From a checkpoint of a small contrastive image-text model: 37.8 epochs.
Rows from block 3 of the image encoder of a small contrastive image-text model, named by matrix and row number. Rows with one number belong to one neuron. Each number is 200 + 20 x the weight over its row's rms, rounded and kept within 0 to 999. All counts start at 0.
After each neuron's rows are labels from the 100 images, of 14848, where the neuron reaches its highest value: "top examples" is what is common among them; "lies over" is the class under the peak. Only what is clearly more common there than usual is listed. The data: rendered rooms with furniture.
# fc1: MLP up (encoder.blocks.3.mlp.fc1.weight, 512x128), inputs 64-127
# fc2: MLP down (encoder.blocks.3.mlp.fc2.weight, 128x512, transposed), outputs 64-127

fc1.2,196,191,190,198,223,232,213,210,205,190,181,191,188,187,191,187,193,211,197,208,192,208,194,211,206,193,191,203,192,241,223,222,169,182,200,184,188,169,182,238,200,212,230,225,237,203,176,205,220,174,194,197,193,192,215,200,213,219,156,171,212,218,216,222
fc2.2,221,185,215,197,190,200,212,239,245,201,212,194,198,212,195,223,185,193,193,209,206,230,196,231,184,209,208,183,216,181,185,163,233,197,201,173,206,236,181,154,233,207,215,191,203,190,199,171,169,176,253,204,181,194,195,228,145,204,228,218,208,210,206,224
top examples: count: four; flower; black walls
lies over: wall

fc1.258,225,171,225,215,176,212,192,163,213,206,207,160,197,227,192,238,219,210,199,189,213,173,167,232,217,197,195,220,200,186,194,195,236,174,204,230,159,219,228,222,193,225,193,218,221,200,186,194,211,234,229,181,196,198,227,218,179,209,178,216,201,189,202,186
fc2.258,205,204,179,194,198,217,204,166,181,208,205,199,193,205,224,201,192,262,198,183,230,203,189,181,212,154,182,248,218,196,184,218,224,221,181,201,197,196,213,204,198,214,202,208,195,203,184,162,210,189,185,183,197,192,181,223,230,196,174,195,269,187,190,195
top examples: lamp; arch; largest object: lamp; largest object: arch
lies over: lamp

fc1.303,196,205,221,192,215,200,175,220,179,211,221,158,210,190,187,194,171,212,205,192,209,207,198,195,198,204,206,198,222,196,239,207,197,224,186,171,221,249,208,235,214,151,166,187,223,217,207,224,189,181,196,195,191,201,214,237,183,217,185,233,241,194,203,198
fc2.303,190,144,198,190,221,225,234,180,204,209,185,212,189,177,186,208,184,224,190,196,205,203,211,203,167,202,228,196,206,191,206,176,232,226,150,209,184,181,219,162,177,225,215,182,237,190,242,203,222,238,184,189,203,225,210,198,221,218,206,212,180,198,203,204
top examples: count: four
lies over: floor

fc1.224,184,190,177,195,198,190,225,214,210,197,194,165,205,217,207,161,170,185,211,209,218,235,168,219,188,206,232,227,199,215,213,182,183,225,200,203,205,227,233,201,199,183,208,156,219,204,176,188,205,208,173,192,220,194,184,199,203,205,212,191,209,194,216,211
fc2.224,212,199,171,166,213,202,202,201,204,229,192,237,202,191,200,224,209,202,219,179,204,213,216,138,196,205,177,156,217,209,198,223,189,199,246,200,198,201,188,222,175,227,200,202,212,182,208,178,227,223,209,187,204,221,210,218,193,188,194,196,207,218,175,176
top examples: count: four; umbrella
lies over: floor

fc1.422,199,200,214,164,188,229,189,204,206,194,182,184,168,209,187,211,175,197,164,211,195,199,217,182,214,170,208,206,195,201,192,192,196,204,207,224,194,220,182,184,206,210,223,199,229,180,175,201,202,186,208,228,234,198,181,198,182,188,215,228,181,176,210,206
fc2.422,213,188,181,228,263,228,181,215,207,191,228,246,217,186,218,170,223,218,200,212,231,239,186,222,207,213,203,198,222,219,227,207,220,226,160,203,204,156,207,182,198,193,208,218,194,211,182,222,177,177,209,197,199,169,189,202,187,212,183,213,185,198,187,172
top examples: barrel; count: four; largest object: barrel
lies over: barrel

fc1.6,186,220,202,205,215,193,218,184,171,233,140,172,221,183,217,211,201,169,186,191,223,186,205,223,175,211,194,220,230,210,207,187,172,194,213,182,152,204,181,210,211,198,215,217,160,203,212,160,177,169,227,224,213,190,231,164,211,222,177,217,219,198,197,186
fc2.6,218,180,237,214,184,185,186,214,176,193,200,184,173,169,186,214,234,201,219,190,167,217,224,198,155,179,189,170,172,206,203,220,244,209,178,221,186,208,199,205,186,173,176,180,219,202,219,186,162,199,175,220,187,179,178,237,199,210,200,144,224,227,181,203
top examples: count: four; umbrella
lies over: wall

fc1.144,227,194,214,209,187,196,187,166,195,180,187,187,229,217,197,217,221,233,164,201,189,208,208,223,202,233,196,195,178,194,219,169,206,188,197,212,182,207,230,198,207,188,158,183,198,158,164,194,192,214,184,212,203,196,215,222,186,151,164,228,206,199,196,215
fc2.144,193,209,195,190,208,193,211,150,203,206,197,173,214,184,190,193,193,212,190,190,211,214,212,176,197,185,183,190,225,194,164,176,193,179,192,179,178,221,192,192,222,189,179,236,240,205,197,176,208,191,206,195,221,199,195,190,204,189,211,225,225,224,198,226
top examples: lamp; robot; largest object: robot
lies over: robot; lamp

fc1.243,177,183,181,224,222,198,179,186,167,183,169,231,172,174,206,203,210,207,182,222,243,183,180,197,178,175,208,214,181,198,186,231,194,168,205,157,181,209,182,208,222,206,208,158,214,201,183,169,180,209,189,194,167,221,225,205,194,198,186,212,210,216,214,196
fc2.243,182,197,177,215,212,219,157,186,172,200,212,197,166,180,191,225,184,186,209,179,194,231,218,182,207,203,180,177,205,232,184,211,212,180,205,217,203,195,214,225,222,239,153,200,184,193,197,187,233,216,198,215,205,198,189,207,186,189,209,193,196,190,185,214
top examples: window
lies over: wall

fc1.494,210,186,191,186,195,166,195,160,193,210,177,205,193,178,207,241,189,189,188,169,198,206,187,201,166,196,236,229,177,193,199,213,190,193,197,192,198,199,186,212,223,252,212,189,228,185,224,200,208,219,179,231,229,196,207,178,183,204,204,220,177,210,197,211
fc2.494,206,180,206,182,215,163,169,206,220,186,214,197,194,214,201,204,220,185,191,177,180,198,221,181,196,218,191,192,205,212,212,197,241,239,207,201,210,194,204,177,218,173,179,199,213,204,222,177,196,211,194,168,215,198,195,214,198,197,247,182,185,213,212,224
top examples: window
lies over: window

fc1.35,216,204,213,230,173,197,179,176,199,196,189,201,181,207,228,180,188,198,192,204,213,173,188,205,216,191,228,208,185,204,222,200,196,224,230,231,229,207,205,196,227,206,184,178,210,210,187,185,192,182,233,207,181,205,198,209,221,221,162,208,191,181,211,194
fc2.35,190,171,193,154,191,164,233,211,212,194,211,195,202,203,217,242,200,201,214,213,152,218,220,199,181,200,216,192,177,195,187,196,211,193,188,236,207,238,222,186,197,182,234,195,204,193,197,206,185,202,202,212,216,216,217,199,204,192,232,198,200,211,234,217
top examples: table
lies over: floor

fc1.454,205,213,165,189,213,183,204,195,216,250,192,218,203,189,230,185,247,203,203,200,211,203,197,234,203,217,210,182,161,211,207,173,229,175,219,219,210,184,212,170,194,215,205,219,229,185,172,177,210,175,197,190,163,176,218,232,219,189,170,244,190,209,226,213
fc2.454,192,162,243,216,207,187,200,168,205,195,185,190,202,240,195,233,204,231,195,203,169,194,198,171,191,155,163,216,214,191,196,202,201,184,205,193,201,179,195,231,192,209,196,197,192,232,206,191,190,216,192,219,202,202,206,180,187,210,197,207,197,248,196,151
top examples: barrel; largest object: barrel
lies over: barrel

fc1.444,182,193,183,222,189,190,176,208,207,187,214,203,214,188,227,193,181,184,218,188,211,200,182,161,211,208,192,228,185,210,183,190,228,153,207,174,223,223,187,181,168,159,157,200,180,219,228,234,169,172,240,199,187,206,195,214,209,191,189,191,190,206,195,260
fc2.444,226,212,215,200,186,217,221,215,223,215,200,158,186,231,185,179,207,207,209,185,186,225,190,202,181,185,209,205,213,218,152,211,172,188,225,175,161,232,207,193,186,199,173,186,192,190,178,198,198,190,193,224,206,190,217,226,189,148,192,173,228,219,242,240
top examples: door; black walls
lies over: wall

fc1.373,207,218,221,199,183,215,189,247,204,206,142,186,207,190,214,205,197,220,224,173,182,222,209,200,210,202,188,181,186,212,217,212,173,186,179,210,243,213,182,186,169,193,224,195,190,170,226,207,190,202,246,198,174,226,206,181,184,196,209,190,194,220,172,177
fc2.373,188,164,205,226,195,244,189,184,206,174,203,246,176,186,185,198,206,222,156,174,179,205,210,235,204,205,179,192,196,212,196,198,207,191,201,207,202,193,221,235,231,204,200,231,196,207,184,197,181,174,212,230,207,212,179,249,181,220,204,225,195,194,185,186
top examples: door
lies over: door

fc1.155,204,217,187,182,208,222,199,172,204,193,195,205,186,198,237,170,227,208,173,205,243,195,224,220,176,173,232,223,192,201,235,197,209,179,207,210,177,193,185,204,225,184,247,241,173,228,190,210,247,219,236,177,216,181,249,193,208,207,182,199,222,199,214,214
fc2.155,215,222,232,189,191,190,177,208,184,200,184,140,228,184,183,199,196,180,180,170,209,204,198,230,216,219,197,228,217,184,218,192,192,197,204,169,218,217,167,201,213,180,187,186,193,185,193,207,176,222,209,220,184,234,199,222,189,204,225,200,130,220,161,198
top examples: lamp; largest object: lamp
lies over: floor

fc1.124,202,202,189,199,230,188,190,211,196,177,217,188,237,171,218,195,168,240,186,218,205,194,213,208,188,161,199,200,213,215,182,197,211,208,168,197,219,194,215,198,211,222,222,227,187,202,164,196,177,176,164,172,196,178,175,220,207,226,207,213,188,195,199,209
fc2.124,186,213,202,210,209,200,188,178,186,235,204,182,220,232,197,189,185,221,191,218,223,181,200,217,233,202,216,194,199,199,226,194,178,202,157,189,177,197,192,197,191,209,195,191,221,202,234,192,213,154,218,247,219,214,190,196,162,173,212,191,200,232,199,212
top examples: barrel; largest object: barrel
lies over: barrel

fc1.220,219,152,214,201,186,218,202,216,195,182,203,193,212,165,149,188,178,205,200,250,226,236,206,165,197,192,159,228,195,189,185,211,184,199,240,218,217,201,212,198,184,204,221,219,196,187,180,209,204,243,206,205,176,207,194,206,223,188,211,207,241,223,213,181
fc2.220,173,214,211,221,213,193,242,187,216,192,220,201,177,256,207,196,223,218,203,198,209,171,195,183,167,216,200,149,232,216,225,165,187,190,186,204,190,219,199,200,208,187,197,207,174,191,229,171,201,183,177,188,198,194,215,182,194,210,199,173,194,191,200,229
top examples: umbrella; count: four
lies over: floor

fc1.306,210,179,205,211,223,193,233,228,244,199,196,232,210,187,231,197,206,234,164,203,165,233,193,164,178,199,202,188,179,215,204,228,231,174,232,217,206,170,221,175,198,238,219,223,210,208,201,212,206,246,182,189,172,197,165,212,199,192,191,222,226,187,197,206
fc2.306,196,205,193,193,224,175,179,202,229,200,234,206,230,158,214,189,199,240,191,188,222,203,219,189,175,212,218,168,207,224,195,233,226,194,214,212,203,227,194,211,193,193,198,188,155,203,153,173,179,211,235,234,240,214,178,182,195,217,210,169,186,199,180,224
top examples: umbrella; largest object: umbrella
lies over: floor

fc1.285,192,214,226,225,212,204,180,178,193,160,225,189,204,208,219,170,181,184,213,178,201,200,194,242,191,214,202,204,230,210,223,198,205,219,190,180,197,191,209,167,201,192,218,195,209,202,213,226,206,197,182,200,197,189,212,160,215,193,222,215,216,189,212,215
fc2.285,232,209,190,194,219,216,245,196,165,221,175,180,170,160,203,208,207,206,205,200,209,185,193,160,199,218,195,187,213,224,211,169,194,214,226,206,191,235,215,217,183,190,234,198,230,206,155,192,180,198,233,189,160,210,192,208,183,203,191,177,222,188,184,196
top examples: umbrella; lamp; black walls; largest object: umbrella
lies over: wall

fc1.5,196,196,165,241,205,161,242,174,211,194,181,170,205,229,223,246,198,202,175,193,191,219,204,207,173,182,197,151,185,169,188,181,228,187,186,208,239,232,214,206,208,179,179,170,204,198,205,181,209,193,184,178,189,208,206,215,196,185,190,192,217,183,200,223
fc2.5,197,186,219,162,236,180,215,188,195,224,156,162,207,204,209,193,192,204,200,175,220,209,215,226,197,226,175,230,160,195,236,198,186,216,206,195,212,203,189,218,181,215,194,211,207,162,198,220,202,208,201,236,148,198,157,156,180,200,225,226,197,212,187,183
top examples: barrel; largest object: barrel
lies over: barrel

fc1.276,214,194,190,218,218,198,187,184,167,210,191,226,177,180,243,195,174,215,210,189,194,204,199,178,157,224,186,197,198,213,219,193,143,226,207,159,178,220,187,212,209,184,149,178,200,193,218,171,191,162,150,217,216,191,190,219,175,208,169,206,184,205,206,214
fc2.276,249,163,193,174,203,193,223,199,208,206,225,192,186,209,188,205,202,249,189,210,195,201,222,210,211,164,160,190,227,207,146,211,218,197,190,239,174,198,206,208,205,214,237,212,229,202,220,169,194,226,188,179,210,207,203,222,222,167,201,172,200,176,202,195
top examples: count: four; ladder; lamp
lies over: wall

fc1.477,207,205,194,187,197,199,159,220,216,210,209,209,209,244,193,195,158,207,225,201,218,204,187,239,204,187,206,221,156,204,211,206,185,194,237,211,203,220,185,199,196,201,187,189,222,172,201,196,203,165,224,203,192,209,229,233,203,217,170,211,216,182,203,221
fc2.477,233,219,177,204,179,166,189,221,217,185,200,201,179,193,206,183,179,240,199,173,226,186,182,173,225,243,203,207,194,175,212,181,181,239,191,172,170,172,194,180,214,220,184,260,207,207,214,209,187,199,202,153,240,188,224,207,185,208,188,193,220,167,205,256
top examples: dog; largest object: dog
lies over: dog

fc1.225,216,212,213,208,224,188,202,199,209,214,178,155,178,228,182,208,182,187,201,173,214,140,177,210,228,228,193,209,222,174,211,192,154,197,181,191,165,197,166,202,226,187,189,209,217,213,188,211,199,211,220,189,207,189,213,195,187,207,186,212,227,205,219,202
fc2.225,220,206,205,190,210,213,197,199,191,194,191,243,195,180,200,178,197,184,210,236,182,209,247,173,198,186,212,195,233,216,205,178,198,214,244,198,197,225,206,186,177,185,222,193,187,160,195,177,211,205,194,208,224,176,175,218,227,203,193,163,182,179,205,181
top examples: umbrella; largest object: umbrella
lies over: umbrella

fc1.204,244,159,212,208,199,177,209,220,244,189,174,215,227,182,226,207,207,219,194,188,162,227,178,190,179,181,184,193,207,182,185,233,205,204,174,206,201,204,230,213,221,206,209,199,203,196,193,193,143,176,186,160,190,194,207,193,213,199,220,224,192,194,199,213
fc2.204,199,229,185,204,206,185,153,213,220,166,230,201,169,176,200,200,202,217,172,216,240,159,201,246,199,178,176,172,190,185,205,202,199,206,223,213,171,229,195,194,226,181,215,205,190,194,176,209,202,212,252,181,231,210,194,202,144,201,233,228,205,200,197,177
top examples: window
lies over: window

fc1.228,159,168,184,209,232,210,189,234,194,173,160,176,226,223,181,232,181,188,169,193,216,230,214,193,204,189,197,224,169,197,176,169,209,196,210,186,219,190,191,228,167,218,206,208,183,222,178,195,154,204,205,184,193,197,187,214,234,162,207,207,218,221,207,204
fc2.228,207,223,226,193,206,188,163,220,186,233,207,188,211,187,213,205,211,195,204,184,189,196,213,175,202,217,176,211,183,200,240,193,170,216,203,223,194,178,218,179,203,233,218,198,236,197,186,194,216,209,188,160,230,197,239,220,182,178,183,170,168,183,200,224
top examples: dog
lies over: wall

fc1.164,212,204,209,200,174,223,200,196,233,171,191,179,170,195,188,192,165,197,211,189,225,180,198,217,175,210,204,234,170,153,205,211,168,196,179,231,205,170,178,206,187,221,176,186,202,168,202,201,185,224,225,194,199,187,222,223,203,196,222,183,178,215,207,198
fc2.164,216,243,195,195,188,219,190,176,202,225,179,243,194,181,193,202,213,207,177,228,175,199,223,179,199,179,179,151,236,229,224,194,178,193,248,194,184,220,182,182,208,196,232,211,206,224,217,208,213,167,219,191,224,221,172,211,166,245,184,223,210,174,192,194
top examples: door
lies over: door

fc1.369,199,218,166,205,213,234,193,196,210,218,193,196,219,214,209,199,230,196,181,193,238,186,176,175,209,190,182,209,221,214,215,218,207,210,245,180,163,182,148,200,189,183,213,184,171,203,188,198,214,207,192,232,209,195,205,176,186,190,205,179,209,233,199,215
fc2.369,212,174,191,197,182,204,199,184,202,209,184,175,188,232,206,201,180,185,198,184,180,204,206,211,207,216,206,198,157,212,192,213,170,211,188,243,184,202,232,196,210,206,214,183,223,196,210,205,186,214,218,175,204,189,179,224,193,173,188,200,210,163,195,216
top examples: door
lies over: wall

fc1.40,207,225,184,200,205,215,211,222,223,200,202,186,216,216,191,252,180,204,185,186,226,233,219,227,220,191,220,218,146,176,224,180,182,196,212,199,195,229,174,186,182,215,164,201,229,202,200,211,199,215,191,193,208,196,220,237,190,188,206,207,246,185,190,244
fc2.40,224,197,204,227,204,203,208,217,186,202,183,198,201,197,210,162,208,238,200,189,211,183,172,231,225,245,189,202,164,183,184,184,210,191,188,193,210,201,184,177,182,212,187,207,203,228,242,226,209,217,172,206,220,191,177,194,196,218,206,208,217,160,202,217
top examples: dog; largest object: dog
lies over: dog

fc1.287,201,158,200,197,217,180,172,193,181,198,223,197,211,184,209,196,224,230,175,205,225,177,193,197,187,185,211,205,211,210,200,223,184,174,182,209,158,236,175,204,207,218,209,185,217,198,221,191,183,223,191,201,166,212,205,201,205,223,164,202,206,206,186,190
fc2.287,168,221,203,207,217,204,182,188,170,202,223,224,169,225,191,237,185,216,202,174,210,222,205,187,199,191,171,185,203,215,192,218,191,201,203,164,246,142,227,209,222,205,199,215,193,225,206,205,217,218,172,204,219,212,181,215,195,193,235,196,167,182,188,209
top examples: window
lies over: window

fc1.509,197,202,182,205,233,166,194,186,209,203,178,182,175,225,166,195,243,216,174,168,236,184,199,165,186,178,190,206,192,232,230,183,210,192,214,177,195,186,199,196,209,203,183,190,225,190,235,204,227,191,216,194,180,229,263,207,207,182,190,203,168,199,184,206
fc2.509,200,176,217,208,192,232,198,213,189,176,216,198,216,170,180,235,201,187,199,205,178,200,178,190,166,192,180,174,244,198,207,194,213,235,192,201,227,184,229,244,182,174,168,212,213,224,188,205,219,208,207,178,219,207,194,230,207,191,209,201,198,204,184,182
top examples: window; black walls
lies over: window

fc1.99,181,228,211,226,210,163,217,203,190,187,189,182,206,215,204,226,164,206,198,200,222,158,202,222,193,194,179,200,216,197,242,200,171,190,201,163,197,168,216,170,175,172,201,210,185,201,198,177,181,159,209,220,191,172,189,176,206,221,185,211,200,204,169,233
fc2.99,176,175,214,189,181,158,192,212,207,208,195,160,206,208,183,220,199,255,204,211,211,201,213,205,207,208,193,188,201,201,187,223,193,208,184,190,179,192,221,188,238,195,198,205,193,180,179,195,189,196,211,213,228,213,195,195,201,223,167,244,200,183,233,190
top examples: barrel; largest object: barrel
lies over: barrel

fc1.9,168,205,237,206,187,177,194,203,198,192,181,196,203,188,188,194,184,207,223,220,205,210,206,216,176,196,208,188,171,248,186,199,223,213,206,260,234,199,187,196,210,201,198,201,183,187,183,181,163,242,167,198,199,201,203,171,260,182,185,223,210,208,158,203
fc2.9,219,201,203,227,214,252,213,219,184,194,201,180,214,199,199,202,191,215,225,234,192,194,171,193,185,213,188,204,210,249,219,190,263,189,219,158,191,225,197,200,212,198,189,213,212,204,216,200,189,214,201,175,184,207,182,179,200,230,181,204,212,218,227,220
top examples: count: four; sofa
lies over: floor

fc1.153,179,209,198,193,186,230,237,182,192,218,198,183,245,208,202,204,214,202,211,203,234,184,196,228,166,182,191,202,212,211,194,180,158,201,170,210,221,238,188,225,175,218,194,183,190,209,211,184,230,189,194,181,167,183,215,204,218,176,218,201,205,250,219,211
fc2.153,210,188,180,174,213,187,181,193,211,158,230,212,219,183,156,224,222,231,191,200,211,217,176,219,228,183,180,203,206,223,200,198,207,214,212,209,188,216,250,199,209,174,205,201,187,202,186,207,179,219,218,189,230,205,188,208,185,182,208,201,198,188,180,212
top examples: lamp; umbrella; largest object: lamp
lies over: lamp

fc1.256,251,240,205,172,198,241,201,226,219,179,179,176,212,201,203,172,176,172,197,213,218,242,200,184,184,238,194,216,208,204,211,145,222,233,193,199,235,216,204,211,182,190,196,244,177,207,185,217,204,184,202,235,205,182,217,213,171,196,207,241,227,202,199,196
fc2.256,181,198,180,194,216,208,170,201,161,212,200,209,191,214,227,237,210,170,164,201,184,203,188,207,180,162,208,186,182,236,199,242,203,197,230,221,202,212,190,190,219,236,205,158,211,204,228,200,204,213,223,178,193,213,175,198,222,189,217,202,177,203,175,193
top examples: umbrella; black walls
lies over: wall

fc1.138,207,202,206,195,222,197,227,217,241,167,174,223,191,191,197,245,199,214,207,163,215,174,196,202,181,210,190,191,200,195,206,193,213,180,203,223,202,227,156,161,164,194,219,208,188,190,239,215,194,189,197,199,192,212,201,225,199,192,217,174,166,216,184,196
fc2.138,193,214,226,187,198,195,218,220,182,227,191,204,207,202,202,198,187,202,221,196,201,176,197,218,226,198,201,192,202,211,211,200,195,204,213,207,203,239,195,211,215,190,174,204,208,196,193,208,174,201,174,157,179,172,208,195,190,172,167,199,202,219,222,185
top examples: floor: striped; count: zero
lies over: floor

fc1.146,194,199,208,196,179,194,219,269,222,192,215,184,178,246,206,224,192,187,239,230,193,214,203,209,186,167,187,199,204,194,193,178,192,204,199,221,221,188,188,218,200,179,236,196,176,199,208,204,240,188,182,175,213,184,218,185,234,198,181,208,219,213,188,184
fc2.146,232,182,200,220,179,175,227,184,188,237,205,214,190,175,176,209,231,224,244,201,212,210,151,171,188,209,195,176,198,201,186,203,208,192,204,213,200,226,176,192,217,193,185,200,176,201,197,215,225,214,210,223,193,197,181,223,177,236,191,216,176,211,233,212
top examples: floor: striped
lies over: floor

fc1.20,193,193,169,225,177,200,178,196,167,184,173,174,236,191,206,170,199,160,190,201,200,198,175,203,217,180,219,212,199,188,189,184,189,170,187,230,202,194,178,181,194,247,200,216,196,212,207,208,200,230,180,220,204,167,210,184,193,209,165,207,201,160,168,241
fc2.20,184,208,214,209,196,204,197,201,175,199,191,200,184,206,179,181,208,220,217,190,235,178,185,248,208,190,185,212,185,199,207,214,171,172,188,187,216,179,169,228,185,186,177,244,206,180,202,208,174,223,230,216,180,186,218,183,183,208,195,184,179,216,220,156
top examples: door
lies over: door

fc1.92,213,214,223,196,223,211,212,214,189,230,180,196,204,176,175,191,203,181,214,218,223,194,230,214,197,178,205,209,194,240,212,233,161,193,195,209,215,183,217,205,186,180,208,189,171,190,211,195,211,171,241,181,259,227,182,181,242,211,219,190,207,192,181,233
fc2.92,205,202,173,194,233,171,206,196,181,207,199,220,162,211,168,209,197,224,203,196,209,226,226,227,191,164,211,194,182,197,175,191,206,173,229,169,183,172,231,183,212,190,212,228,217,240,167,202,201,205,177,204,174,196,189,198,179,239,190,256,218,169,213,180
top examples: table; largest object: table
lies over: table

fc1.185,161,166,219,202,232,230,236,208,200,188,185,206,215,205,185,233,214,212,230,195,200,201,230,213,193,196,210,207,184,155,208,220,208,205,221,209,203,194,203,201,184,172,195,186,187,224,244,212,193,248,191,185,155,202,240,207,240,189,200,172,189,199,238,142
fc2.185,187,185,205,189,209,180,223,232,210,198,243,178,180,181,171,186,189,204,214,185,194,179,181,189,199,204,219,197,230,204,189,197,157,230,206,224,214,214,215,181,192,197,202,227,239,204,197,187,170,181,218,201,199,196,150,197,186,230,167,188,200,220,201,262
top examples: barrel; white walls
lies over: wall

fc1.394,221,158,194,205,232,204,184,179,179,248,189,210,162,188,193,201,216,185,176,208,177,183,201,186,189,208,201,190,184,204,193,231,191,172,199,184,175,198,200,195,201,232,219,191,217,186,159,205,190,229,163,189,213,172,216,204,162,224,203,191,207,157,183,196
fc2.394,187,243,188,170,191,207,217,178,184,192,155,178,173,195,207,220,182,230,194,185,175,213,174,202,192,197,228,160,223,194,192,165,204,210,208,196,175,219,187,190,218,196,171,173,180,225,195,217,235,200,223,224,182,195,220,214,210,200,192,180,163,203,202,206
top examples: lamp; arch
lies over: floor

fc1.233,218,184,206,209,228,231,155,199,180,185,202,220,205,207,195,189,204,228,185,206,167,187,211,247,183,202,166,198,225,199,191,194,222,232,204,177,204,190,179,223,192,173,203,210,215,216,206,182,222,227,196,216,174,203,230,155,203,227,192,199,222,194,182,166
fc2.233,199,210,240,211,159,165,227,213,217,191,225,189,190,191,235,195,175,200,192,257,199,202,150,168,217,201,195,201,210,174,219,176,213,202,192,198,227,233,164,217,189,178,202,202,194,215,180,204,213,228,198,202,224,200,184,228,179,161,212,194,217,211,219,207
top examples: lamp; robot
lies over: wall

fc1.425,200,213,196,228,194,182,189,183,188,258,186,200,214,178,209,209,228,195,205,232,221,219,185,202,186,173,172,200,203,172,209,211,217,192,173,228,197,207,205,217,209,187,266,225,219,157,195,202,204,207,161,226,214,215,167,214,202,234,170,199,196,186,207,194
fc2.425,227,198,187,216,220,185,225,205,204,162,210,185,191,214,190,194,193,206,178,207,185,227,192,195,194,210,208,199,158,232,211,210,153,221,210,198,275,174,184,176,148,226,189,208,205,212,173,228,142,179,190,185,195,220,238,199,169,216,210,168,173,194,203,190
top examples: barrel; largest object: barrel
lies over: barrel